From a checkpoint of a small waveform VQ-VAE.
Training: adamw at rate 0.002, 7200 steps, batches of 128.
Rows from block 4 of the encoder of a small waveform VQ-VAE, named by matrix and row number. Rows with one number belong to one channel. Each number is 128 + 24 x the weight over its row's rms, rounded and kept within 0 to 255. All counts start at 0.
After each channel's rows are labels from the 100 clips, of 14976, where the channel reaches its highest value: "loudest band" is the band of the loudest frequency at the time of the peak; "top examples" is what is common among them. Only what is clearly more common there than usual is listed. The data: babble in 24 made-up languages, each with its own sounds, syllables and stress or tones, from a formant synthesiser. In brackets: how many of the 100, against the usual share in percent.
# convs0: expand pointwise conv (encoder.blocks.4.convs.0.weight, 512x128x1), inputs 0-127
# convs1: depthwise width-3 conv (encoder.blocks.4.convs.1.weight, 512x1x3), a 3 kernel
# convs2: project pointwise conv (encoder.blocks.4.convs.2.weight, 128x512x1, transposed), outputs 0-127

convs0.293 [149 175 140 118 108 180 155 131  77 108 113 102 153 147 111 103 118 174 105  96 116 109  76 121 129 149 142 153  84 139 131 144 159 110 149 125  95  82 152 112 120  89 149 113  78 150 105 117 150 143 143 149 133 116 117 106 142 133 145 150 192 176 172 123 118 155 114  93 140 119 114 130 157 139 102 131 160 119 181 139  97 147 109 108 134 117 130 129 132 146 166 126 113 120  94 139 116 142 144 124  94 155 109 110 163 139 101 152 121 135  99 148 135 111 113 134  98 154 137 144 163 150 113 109 134 127  94 110]
convs1.293 [105 137  95]
convs2.293 [136 159 104 134 122 147 143 154  87 137 174 105 100 138 114 130 134  96 124 147 113 154  81 122 140  74 111 135 124 133 141 191 144 112 159 134 187 145 131 125 162 119 105 160 139 131 119 152 139 166 137 122 118 107 136 154 133 102 100  95 120 129 160 170 111 125 141  88 109 112 161 122 117 131 173 111 127 128  65 138 131 125 160 147 126 138 138 131 149 117 119 137 133 127 111  96 154 132 106 141 130 202 128 100 150 104 119 156 100 137  98 154 117 191 123 137 122 147 148 136 174 122 125 135  83 122 113 115]
loudest band: 1000 to 2000 Hz (34 vs 3.9); 2000 to 4000 Hz (29 vs 4.5)
top examples: /ǃ/ (32 vs 10.9); clipping (25 vs 8.1)

convs0.217 [104 153  99 134 150 136 125 172 112 145 140 110 146 100 144 145 113 133  89 113 163 150 130  86 108 102 112 114 109 145  83  96 145 123 127 143 121 111 146  99 155 123 117 166 118 109 144 142 148 104 109 104 117 134 142 129 109 167  92 131 190 137 126  86 153 137  84 116  95 158  86  98 149 115 148 127 137 138 132 113 125 115 136 130 161 143  94 104  80 132 117  95 137 155  58 107 140 100 174 170 126 155 133 150 109 109 141 133  78 164 135  89 107 154 134  93 117 128 120 129 118 114 149 159 143 126 132 154]
convs1.217 [119 123 168]
convs2.217 [ 66 119 144 135 152  99 145  88 169 124  69 121 115 119 115 124 110 149 124 124 125  83 171 140 125 138 138 123  97 110 134 107 129 149 117 100 120  92 104 140 126 136 140 116  97 118 143 152 136  72  82 141 111 131 118 119 111 171 162 141 127 121  82 107 133 154 116 145 148 122  87 137 107 114  83 141 105 117 140 111 127 150 127 135 134 114 125 175 134 134 120 142 117 113 130 170 114 114 145 117 114 110  97 155  62 110 119  93 184 141 133 107 130 103 191 169 119  95 108 125 101 146 126 122 159 104 131 132]
loudest band: 500 to 1000 Hz (43 vs 20.4)
top examples: /ç/ (48 vs 24); /ɔɪ/ (31 vs 13.5)

convs0.19 [148 173 138 118 106 182 158 126  77 107 112  98 157 147 112 111 121 172 111  93 115 107  82 118 127 148 138 154  86 137 125 143 154 111 148 124  91  75 154 117 125  92 147 119  75 143  97 120 147 147 149 150 124 118 124 104 134 136 141 148 183 176 172 115 120 157 106  89 137 122 113 131 165 141  94 126 161 124 182 134  90 140 109 112 131 114 129 128 123 149 160 131 114 126  97 138 121 140 145 129  92 161 115 110 162 140 102 154 126 132  98 134 130 114 117 140  99 160 138 144 163 156 111 113 132 132  94 116]
convs1.19 [101 135  97]
convs2.19 [133 172 105 143 120 153 126 184  94 138 163 121  99 142 121 138 138  97 141 144 138 155  86 113 143  81 126 131 138 138 138 171 143 102 149 140 170 156 124 124 151 109 104 166 151 127 113 131 135 176 138 124 117 101 140 141 131 104 101  98 117 132 160 158 108 116 152  93 105 111 168 104 128 134 164 106 128 126  71 121 129 127 178 131 124 135 141 118 160 116 122 134 124 142 107  80 155 132 110 146 127 175 125 106 147 113 118 175  93 136 100 176 119 177  98  97 127 152 161 137 176 122 120 139  98 120 112 115]
loudest band: 1000 to 2000 Hz (34 vs 3.9); 2000 to 4000 Hz (33 vs 4.5)
top examples: /k˭/ (40 vs 17.3); /ǃ/ (31 vs 10.9)

convs0.262 [140 136 148 101 103 135 152 107 116 103 106 112 170 103  92 102 122 140 113 109  98  95 112 141 136 155 160 148 112 132 160 150 149 129 155 140 116 121 162 113  99 102 147 110 126 158 109  99 121 157 150 149 163  95 155 103 160  87 153 159 123 153 141 167 146 139 164 111 153  98 148 152 146 115 116 140 163  98 127 145 102 158 113 102 147 117 164 157 141 151 159 104 146 103 134 167 104 125 103 102  99  96  89 107 147 150  93 158 167 146 112 146 163 114 107 159 105 145 156 150 149 145  99 157 103 130 100  94]
convs1.262 [127 170 130]
convs2.262 [142 149 106 157 108 141 106 157 112 146 162 103 116 140 115 165 133 128 130 148 146 164  96 112 157 105 147 163 152 134 158 175 146 118 165 138 139 147 111 122 151 115  95 158 146 103 102 118 116 160 151 111  96  92 144 144 109  88 100 118 113 144 139 160 117  88 144 111 113  76 132 104 127 135 138 116 107 110 118 119 146 141 158 101 127 146 176 106 111 123 114 140 103 150 103 113 141 130  95 164 117 174 110  96 149 114 117 179 113 139 102 169 122 149 131 101 106 161 179 119 186 116  88 134 102 117 114 110]
loudest band: 2000 to 4000 Hz (54 vs 4.5)
top examples: clipping (92 vs 8.1)

convs0.427 [109 137  97 151 143 137 112 180 122 151 148 135 113 136 152 136 101 120  86 121 154 140 130 109  97  92 108 118 111 159  68  91 134 140 117 153 132 108 121  86 149 125 110 157 117 117 133 158 176 108 118 111 103 149 123 162 109 177  96 120 158 140 129  80 127 127  95 131  89 186 102  91 124  93 139 129 134 139 129 112 125 118 146 142 166 136  99  97  90 129 121  96 131 154  79 100 155 106 162 158 125 174 139 151 112 102 145 111  76 161 132 122 111 152 143  95 130 134 120 128 114 115 154 137 129 123 126 145]
convs1.427 [133 128 169]
convs2.427 [ 72 138 129 136 141 112 141 101 141 134 111 109 117 118 126 114 111 128 121 119 112  55 163 147 126 150 134 134 115 112 124 110 123 173 132 104 168  91 108 138 124 135 120 106 107 130 157 126 111  50  84 127 114 144 124 148 118 191 144 128 138 117 103  89 143 131 131 148 134 151  67 109  57 112 123 116 122 116 142 121 120 154 139 127 134 128 132 160 142 137 130 133 117  90 116 136 132 126 146 118 125 116 117 123  68 138 135 106 184 136 141 100 119  79 149 189 112 104 114 138 102 134 120 124 171 125 135 119]
loudest band: 500 to 1000 Hz (91 vs 20.4)
top examples: /ɑ/ (38 vs 16.9)

convs0.185 [149 187 137 128 122 151 156 126  78 118 123  92 156 123 104 112 134 174 120  94 109 121 104 123 146 150 141 138  92 121 148 143 158  99 149 116  86  88 155 124 111  81 133 122  96 158 121 105 122 144 134 139 150  97 178 103 148 144 131 145 184 162 168 130 115 145 131  81 134 122 124 134 171 153 104 152 168 106 179 141  93 155 133 115 127 101 143 137 112 153 174 129 116 136 117 147 105 143 140 117  88 141 100 118 151 146  85 158 109 127 114 119 135 111 111 135  87 144 127 144 148 148  98 128 133 138 102 102]
convs1.185 [ 92 110 118]
convs2.185 [102 185 126 121 130 143 131 118 145 130 102 124  86 134 112 138 137 168 165 147 152 119  83 130 125 115 133 115 110 150 158 116 129 108 179 134 205 123 130 124 160 130 108 140 122 110 138 128 136 104 122 132 103 119 135 142 121 118 121 119 115 132 125 152 112 158 144  85 139  29 147 125 124 127 141 126 122 119 103  69 125 138 134 146 125 143 152 138 178 120 115 137 122 107 124 104 188 129 139 132 131 183 118 109 127 111 123 168  90 136 123 168 115 175 104 101 109  91 142 154 119 129  87 134 125 118 107 113]
loudest band: 4000 to 8000 Hz (83 vs 11.5)
top examples: quiet level (68 vs 28.8); /θ/ (55 vs 14.3); /s/ (29 vs 11.1)

convs0.316 [148 146 146 101 103 150 148 103 103 102 113 114 147 128 100 100 133 147 112 107  98  98 104 148 151 154 149 152 109 122 161 148 157 105 159 123 103 111 146 120  97  91 157 112 110 169  94 103 111 148 156 161 156  98 146 112 161 112 146 142 172 162 153 149 153 147 170  98 155 103 137 155 146 123 107 179 160  96 157 155 103 170 106 118 139 119 162 151 141 139 161 116 112 109 132 152 109 140 105 103  99 116 100 111 149 151  88 148 149 135 108 150 147 113 113 157 100 152 156 145 149 153 102 135 122 127 101  89]
convs1.316 [ 97 104 115]
convs2.316 [ 86 152 114 143 134 129 145 125 173 141  59 145 100 139 123 106 136 205 155 115 133 108 149 136 139 156 116 127  40 142 144  91 135 131 138 129 130  97 144 124 114 153 124 124 109 122 137 177 141  73 122 129 127 132 146 106 121 134 127 156 107 128 116 135 119 136 142 122 117  51 129 104 155 126 117 147 127 129 141 131  98 141 140 145 123 121 103 142 161 141 137 133 140  88 127 104 140 140 151 117 164 130 134 116 110 103 133 159 168 137 120 139 124  65 126 172 136  82  69 110 127 128 134 137 132 132 114 116]
loudest band: 1000 to 2000 Hz (69 vs 3.9); 2000 to 4000 Hz (25 vs 4.5)
top examples: /ǃ/ (66 vs 10.9)

convs0.3 [112  79 100 116 155  70 114 124 163 147 154 170 133 109 139 161 109  86 108 142 167 146 162 114 134  88 119 106 175 147 121 104 112 148 118 151 148 160 137 110 159 155 110 150 153  96 144 139  98 113 106 102 136 137 145 173 113 123  84 119  89  95  96 121 150 106 159 162 119 147 138 137 100 114 159 106 129 139  88  85 140 103 132 136 151 149 127 122 125 111  97 110 143 139 131 129 134 107 149 149 155 118 131 166 107 110 153  90 120 147 144 133 115 160 181 113 135  95 145  99 105  91 138 149 123 104 141 145]
convs1.3 [170 128 126]
convs2.3 [133 156 121 135 110 130 133 142 123 133 140 126 130 116 127 109 131 116 124 119 140 132 171 138 138 120 105 138  96 127 122 115 161 138  96 124  87 122  85 131 166 151 126 109 148 151 120 225 145 156 121 121 134 136 120 167 153  91 119 111 134 116 135  94 131 129 149  63 109 137 171  93 140 120 133  90 128 157 113 235 132 126 148 102 129 125  98  97 134 136 140 127 129 161 115 120 120 123 156 117 135 115 146 117 147 118 135  72  82 121 129 105 130  83 127 139 166 104 124 106 112 123 151 132  94 113 129 126]
loudest band: 250 to 500 Hz (57 vs 24.2)
top examples: /ɔ̃/ (48 vs 22.6); muffled (low-pass) (36 vs 12)

convs0.489 [149 175 137 120  93 182 161 127  89 103 112 105 146 146 116  95 122 177 113  97 114 102  86 122 130 148 138 155  94 136 125 145 151 111 153 121  97  80 150 120 123  94 149 119  79 146  91 119 152 146 163 153 124 117 120 105 136 133 145 146 186 183 164 117 118 156  95  89 137 116 116 132 156 143  90 130 156 122 182 138  98 138 112 113 130 112 135 131 125 150 162 132 113 124  88 137 120 143 142 125  89 158 118 111 162 142 102 150 134 130  95 132 135 114 111 141 105 156 145 143 161 160 109 112 132 128  99 114]
convs1.489 [ 96 136 102]
convs2.489 [140 149 101 141 117 156 126 154  88 138 175 119 100 146 119 149 146  77 150 144 134 160  89 116 141  94 128 139 138 149 135 181 140  93 140 151 167 164 123 119 170  99 114 163 170 127 108 130 133 169 140 121 123 109 138 139 132 103  79 117 113 132 165 164 114 118 145 102 113 104 163 100 120 138 156 124 128 123  61 116 130 126 175 124 121 138 143 112 154 108 116 138 122 138 112  95 153 135 109 136 123 185 123 109 156 109 116 149  94 140 117 162 117 175  97 115 127 159 169 146 155 120 122 140  91 109 111 113]
loudest band: 1000 to 2000 Hz (34 vs 3.9); 2000 to 4000 Hz (30 vs 4.5)
top examples: /ǃ/ (29 vs 10.9)

convs0.393 [148 161 144 107  94 161 157 113  97  83 105  99 157 129 112 101 115 158 108 106 101  91  99 141 135 156 153 161 101 142 145 148 150 127 161 137 104  95 149 113 107  96 155 109  99 153  89 102 149 152 158 161 147 107 125  93 145  98 151 150 162 171 157 161 119 152 130  98 149 105 118 144 152 127 105 128 157 113 156 154 102 150 107 106 141 105 152 149 133 154 156 118 121 115 110 151 111 136 108 105 100 135 105 103 154 155 100 160 154 138 102 145 149 109 100 149 106 164 153 159 152 162 100 126 125 122 102 102]
convs1.393 [113 166 123]
convs2.393 [154 143 108 134 121 155 114 159  88 134 153 109 114 138 112 170 145  79 154 141 137 144 100 104 140 110 146 145 179 147 140 173 140 109 137 152 156 152 125 113 145 102 121 149 162 113 115 100 108 153 138 122 109 111 139 147 110  96  98 107 114 138 158 155 122 112 142 113 116  78 146 104 107 136 150 120 119 101  71  91 160 141 170 105 120 144 161 105 143  94 105 136 118 152 115 107 160 136  89 158  99 157 108 115 145 115 109 148  98 132 120 167  88 153 106 104 106 157 168 164 148 117 100 135 114  81 105 118]
loudest band: 2000 to 4000 Hz (58 vs 4.5)
top examples: clipping (88 vs 8.1)

convs0.41 [141 150 144 102 115 148 151 102 107 110 116 120 154 119 106 115 126 153 108 114  91 112  94 137 147 152 144 154 104 126 164 150 167 113 156 129 108 106 138 115 102  81 156 104 109 182 109 107 103 147 141 145 148 106 149 116 154 111 144 135 168 167 147 145 157 149 188  88 153  99 142 155 141 124 111 171 155  90 154 147 102 160 112 120 143 116 165 140 145 137 176 116 109 113 142 148 118 135 119  99  89 116  99 112 144 151  79 153 161 135 108 152 136 106 113 156 103 153 146 142 151 146  98 137 122 127 106  84]
convs1.41 [100  98 124]
convs2.41 [ 65 134 118 147 144 119 145 129 177 121  63 148 111 129 124  97 132 192 155 120 145  83 168 130 128 157 123 116  51 131 135  97 135 148 115 123 114  63 150 128 121 135 124 109  90 115 142 162 138  66 116 136 135 133 137 115 117 144 130 150 116 128 101 130 120 124 122 130 113  84 131 101 158 126 110 140 135 125 159 118  97 145 141 137 127 115 119 155 146 153 145 133 139  98 135 114 128 124 143 125 162 154 141 126  96 116 136 116 160 136 114 116 130  87 124 161 139  86  55 101 109 131 138 134 144 159 115 119]
loudest band: 4000 to 8000 Hz (53 vs 11.5); 2000 to 4000 Hz (40 vs 4.5)
top examples: /t˭/ (51 vs 24.2); /t/ (30 vs 12.2)

convs0.493 [135 147 142 109 107 133 145 105 120 107 112 103 182 106  68 109 122 137 114 107  98 106 118 146 140 148 159 146 115 132 166 146 142 128 155 137 109 122 172 116  93 100 147 115 128 166 114  94 123 151 142 143 174  85 160 102 172 104 146 157 135 156 132 157 141 139 164 116 147 102 131 150 148 118 122 135 173  98 130 140  99 169 115 102 140 112 166 150 131 146 158 112 140  97 139 170  93 126 108 100 103 111  80 110 137 147  89 159 160 139 115 148 157 116 106 151  97 145 144 144 140 139  97 148 118 126  96  89]
convs1.493 [129 169 130]
convs2.493 [144 143 106 163 100 141 102 158 113 140 157  97 117 146 109 157 142 113 139 146 140 176  91 107 142 108 144 157 176 142 155 184 138 114 153 147 154 150 113 121 153 114 113 157 151 104 100 113 116 173 150 104  99 101 137 144 113  92 100 113 106 149 138 164 119 105 142 112 125  77 132  94 119 139 136 123 113 103 104 129 147 146 160 102 122 148 156 116 137 119 109 146 109 150 105 119 149 135 105 149 107 173 100 105 147 111 111 161 119 144 116 165 120 155 122 100 104 184 187 128 171 110 103 135  98 114 104 114]
loudest band: 2000 to 4000 Hz (54 vs 4.5)
top examples: clipping (92 vs 8.1)

convs0.488 [135 163 141 109 109 161 154 119 107 112 116 104 172 131  93 104 114 148 103  90 108 106  93 142 134 144 155 150 105 141 157 143 151 121 147 140 102 106 159  99  99  86 143 109 110 170 111 107 128 145 146 143 152  93 138 109 165 109 139 155 176 180 149 147 126 143 152  94 138  97 119 138 154 124 110 145 175  98 158 156  97 166 118 109 149 117 155 137 135 149 155 106 112 104 120 153 104 129 118 106  98 137  86 113 147 144  90 156 143 147 113 151 148 107 106 145  90 148 151 158 153 146  97 134 128 125  77 104]
convs1.488 [126 169 123]
convs2.488 [148 139 117 148 111 153 117 178 104 134 147 100 118 136 115 154 135 103 130 139 143 169  86 107 136 114 149 148 194 137 141 163 143 123 155 143 159 147 118 122 150 113 115 161 154 115 110  99 117 166 148 112 101 106 134 157 111 106 101  99 115 145 146 168 123 106 148 114 117  89 136  94  95 129 138 113 111 109 100  93 151 149 159  89 127 134 155 109 154 108 112 139 103 154 112 116 158 134 100 146 105 160 102 115 145 114 115 190 115 139 120 158 110 177 103 108  96 168 177 146 162 119  98 134 106 113 104 117]
loudest band: 2000 to 4000 Hz (55 vs 4.5)
top examples: clipping (91 vs 8.1)

convs0.157 [ 87  87 106 104 146  83 124 121 179 137 133 157 127  80 120 142 114 106  88 131 125 134 171 135 138 115 140 121 171 141 127 104 123 130 129 150 137 184 138 103 128 137 135 160 175 128 136 119  97 116 121 109 137 128 149 130 142 108 112 114 112 109  74 140 173 120 131 147 121  93 167 146 120 108 175 149 139 106  88 132 128 128 126 122 166 164 145 134 126 120 106  95 156 118 128 129 130  82 112 127 142  62 121 146  83 129 133 107 151 164 144  99 129 155 134 139 121 109 147 113  95  99 113 178  86 102 143 134]
convs1.157 [130 127  87]
convs2.157 [109 147 137 120 160 170 119 123 110 111 126 129  98 126 147 135 103 123  89 120 106 100 104 151 116 134 131 125 154 105  89 118 126 149 101  98 142 166 157 142 111 106 120  99 159 132 128 130  90  86 144 152 154 134 132  94 139 177 122 117 140 139 146  88 132 101 143  97 135 167 108 136 120 120 154  80 152 124 115 116 109 138 129 119 133 108  95 152 134 121 141 128 135 129 110 115 123 138 151 122 119  68 155 124 125 128 132  76 181 127 115 128 117  76  47 185 139 129 114 169 121 132 146 119 186 150 105 109]
loudest band: 4000 to 8000 Hz (48 vs 11.5)
top examples: /s/ (50 vs 11.1)

convs0.405 [151 167 139 111 118 140 155 111  90 112 121 112 147 119 104 109 125 159 100  97 105 111 105 135 158 149 137 141 107 126 158 148 162  93 154 128  86  96 149 106 112  84 145 122 100 164 108 106 105 145 146 144 153  92 175 114 153 128 138 137 152 163 163 138 155 147 163  83 139 108 130 151 154 138  98 183 160  98 184 146 100 154 124 125 149 104 154 145 128 148 172 108 100 125 137 147 107 145 136 111  92 131 104 114 152 146  89 153 133 144 113 139 140 104 117 150  91 149 147 147 143 148  97 148 134 125 107  95]
convs1.405 [112 104  99]
convs2.405 [112 142 115 115 129 153 139  99 123 140  61 104  88 154 124 126 144 126 165 152 127 114 106 152 154 129 128 133 119 147 132  96 135 117 148 139 160 180 125 120 163 122 130 130 148 130 129 163 130  46 124 125 115 119 150 148 132 159 134 119 103 132 143 131 120 139 156 136 148  78 116 139  99 129 151 122 123 126  73  88 110 137 125 118 122 141 100 130 182 102 119 134 120 107 106 133 156 139 158 114 140  86 120 111 126 111 126 163 189 139 124 152 114 171 121 189 122  89  57 161 132 125 124 138 134 125 117 103]
loudest band: 4000 to 8000 Hz (87 vs 11.5)
top examples: quiet level (62 vs 28.8); /θ/ (53 vs 14.3); /s/ (27 vs 11.1)